{"arch": "resnext", "model": "audio embedding model", "dataset": "simulated sounds of rotating machines with and without faults", "train_examples": 39062, "gain_aug_db": 6, "noise_aug": 0.01, "n_mels": 64, "hop_length": 320, "input": "log_mel", "spec_augment": false, "win_length": 512, "targets": ["state"], "num_classes": 2, "embedding_dim": 192, "norm": "batchnorm", "activation": "relu", "depths": [2, 4, 4], "kernel_size": 3, "stem": "deep", "avg_pool_shortcut": false, "dropout": 0.1, "widths": [128, 256, 512], "am_softmax_margin": 0.1, "am_softmax_scale": 16, "init": "torch_default", "residual_init": "none", "optimizer": "soap", "beta2": 0.99, "lr": 0.0026, "beta1": 0.95, "shampoo_beta": 0.99, "eps": 1e-08, "precondition_frequency": 10, "max_precond_dim": 1024, "merge_dims": false, "one_sided": false, "adamw_lr_other_params": 0.0018, "steps": 9100, "batch_size": 256, "epochs": 59.6, "lr_schedule": "step", "warmup_steps": 270, "weight_decay": 0.0, "adamw_weight_decay_other_params": 0.05}
Rows from block 5 of a small audio embedding model, named by matrix and row number. Rows with one number belong to one channel. Each number is 128 + 24 x the weight over its row's rms, rounded and kept within 0 to 255. All counts start at 0. After the name is the row's rms in percent of the matrix's.
After each channel's rows are labels from the 100 clips, of 14848, where the channel reaches its highest value: "strongest on" is what is common among them; "peak in band" is the frequency band that holds the peak. Only what is clearly more common there than usual is listed. The data: simulated sounds of rotating machines with and without faults.
# convs1: grouped (4 groups) 3x3 conv (model.blocks.5.convs.1.weight, 128x32x3x3, each kernel summed), inputs within the group 0-31
# convs2: expand pointwise conv (model.blocks.5.convs.2.weight, 256x128x1x1, transposed), outputs 0-85

convs1.80 075 [115 123 124 124 167 134 134 121 114 158 129 140 161 127 140 106 137 179 103 152 172 104 111 144 155 130  76 150 145 129 176 120]
convs2.80 100 [145 133  98 137 109  93 102 101 122 124 134 120 108 100 162 110 146 127 148 119 143  74 150 143 131 130 121 125 162 121 118 126 123 151 130  96 132 175 102  98 114 139 120 120 145  89 142 142 161 127 114 139 145 175 108 157  93 148 111 121  87 110  90  90 167  57 154 159 132 112 111 147 127  94  92 125 135  93 112 121 105 121 121 114 158 154]
strongest on: state: faulty; squeal; speed flutter; piston engine
peak in band: 2000 to 4000 Hz

convs1.83 078 [105 108 146 105 128 163 124 123 116 117 143 123 160  90  79 120 119 147 137 101  75 104 130 121 144  90 133  95 114 128 116 173]
convs2.83 099 [126 120 162 112  96 112 155 100 168 127 105 167 124  92  94 168  87 168 115 127  90 151 114  99 146 113 139  57 163 161 133 119 127 134 105 160 130 157 151 155 129  72 112 135 175 109 108 106  92 113 172 164 121 110 149 130 150 106 162 145 182 133 110 117  93  90  78 115 115 134 118 106 144 130 137 156 147 106 139 100 110 124  86 108 125 106]
strongest on: piston engine; rattle; speed flutter
peak in band: 1000 to 2000 Hz

convs1.118 111 [138 142 132 141 101 131 159  89 149 156 112 148 112 131 141  77 116 118 138 122 137 120 117 142  79  85  90 112 122  75 125 112]
convs2.118 094 [189  49 134 120 157 113 123 130 124 104 139 156 116 113 148 134 153 158 153 120 136 100 110 114 139 108 133 129 118 150 120 105  94 102 125 108 123 124 125 103 167 117 136 151 132 124 111 124 157 124 152  87 149 129 116 168 120 135  80 106 160 135  87 165 125 168  95 114 140  69 113 127 149 112 132 134 160 107 125 171 123 122 121  95 143 160]
strongest on: piston engine; rattle
peak in band: 0 to 250 Hz

convs1.82 116 [145 133 132 111 120 130 109 136 128 166 136 127  97 142  94 109 162 121 165 140 125 187 111 149 171 128 144 137 156 110 169  93]
convs2.82 095 [161 128 112 151 105  96 120 119 130 114  96 143 146 144 116 143 123  93 147 127 133 151 125 109  97 154 151 127  96 132 126 122 157  84 161 105 122 167 125 171  98 127 135 105 155 122 104 116 161 148 108 110 117 142 136 117 111 153 126  91 162 111 117 108  86 100 116 174 139 132  93 161 110 158 128 107 163 142 137 127 106 126 160 116  66 141]
strongest on: electric motor
peak in band: 4000 to 8000 Hz

convs1.21 089 [194 151 119 158 116  84 109  95 163 127 133 120 132 116 119 149 133 137 159  99 126 112 172 158 106 115 133  99 130 126 111 140]
convs2.21 102 [154 120 165 130 134  94 133 104 133 100 145  95 160 118 161  88 149 101 116 131 134 126 156 140 122 177 123 116 161 122  94 119 142 141 162 124 109  94 131 118 105 139 133 118 157  97 137  97  93 127 138 163 116 130 121 133  79 123 161  90 147 135 152 113 120 125 100 146 105  91 145  81  95 105 112 136  88 139 135 135 161 125 109 109 116 160]
strongest on: state: faulty; speed flutter; gearbox
peak in band: 1000 to 2000 Hz; 500 to 1000 Hz

convs1.39 123 [106 154 125 134 104 125 116 205  94 162 125 133 139 110 101  98 130 133 132 178 138 105 121 109 159 153 123 124 106 109 133 133]
convs2.39 096 [ 96 129 125 140 123 113  93 133 124 115 161 149 128 155 147  99 166 116 115 155 119 154 117 144 146 133 135 137 113 166 151 176 102 166 135 144 160 120 115 123  88 150  99 163 137 116 143 118 139 103  99 119 122 133 159 122 131 123 119 131 129 112 146 159 134  92 140 113 127 123 136 165 139 120 131 114 149 163 132 132 113 107 118  93 149 121]
strongest on: electric motor; speed flutter
peak in band: 2000 to 4000 Hz

convs1.104 076 [114 110 136 120 169 143 114 134  87  79 122 118 143 109 138 158 134 134 128 135 108 106  68 153 156 162 131 107 117  92 151 112]
convs2.104 104 [144  94 127 165  95 126 127 154 126 174 118 140 124  94  93 119 138  87 140  95 145 154 128  90  77 131 166 107  89 137 178 157 124 119  88  88 105 108 159  96 156 122 179 138 131 123 136  95 152 138 117 126  73 128 170 143 129 136 140 123  80 179 140  99 121 117  98 100 168 113  79 132 105 130  72 107 149 121 144 115 146 122  94  74 135 171]
strongest on: piston engine
peak in band: 0 to 250 Hz

convs1.76 129 [126 102 143 135 114 102 108 125 127 182 126 142 121 155  74 105 139 131 143 114  99 157 131 104 162 120 170 125 155 117 173 133]
convs2.76 091 [128 116 114 136 118  96 115 109 117  85 165 123 121 139  95 131 114 114 135 106 128 150 136 118 108 147  96 145 131 116 100 137 146 105 143 122 123 105 111 101 142 143 122 138 165 162 155  99 148 157  95  84 176 138 152 114 108 128 122 130 133 129 128 154 114 111 108  93 117 153 111 125 112 147 145 142 142 156 132  94 135 162 158 142 177 131]
strongest on: electric motor; state: normal
peak in band: 4000 to 8000 Hz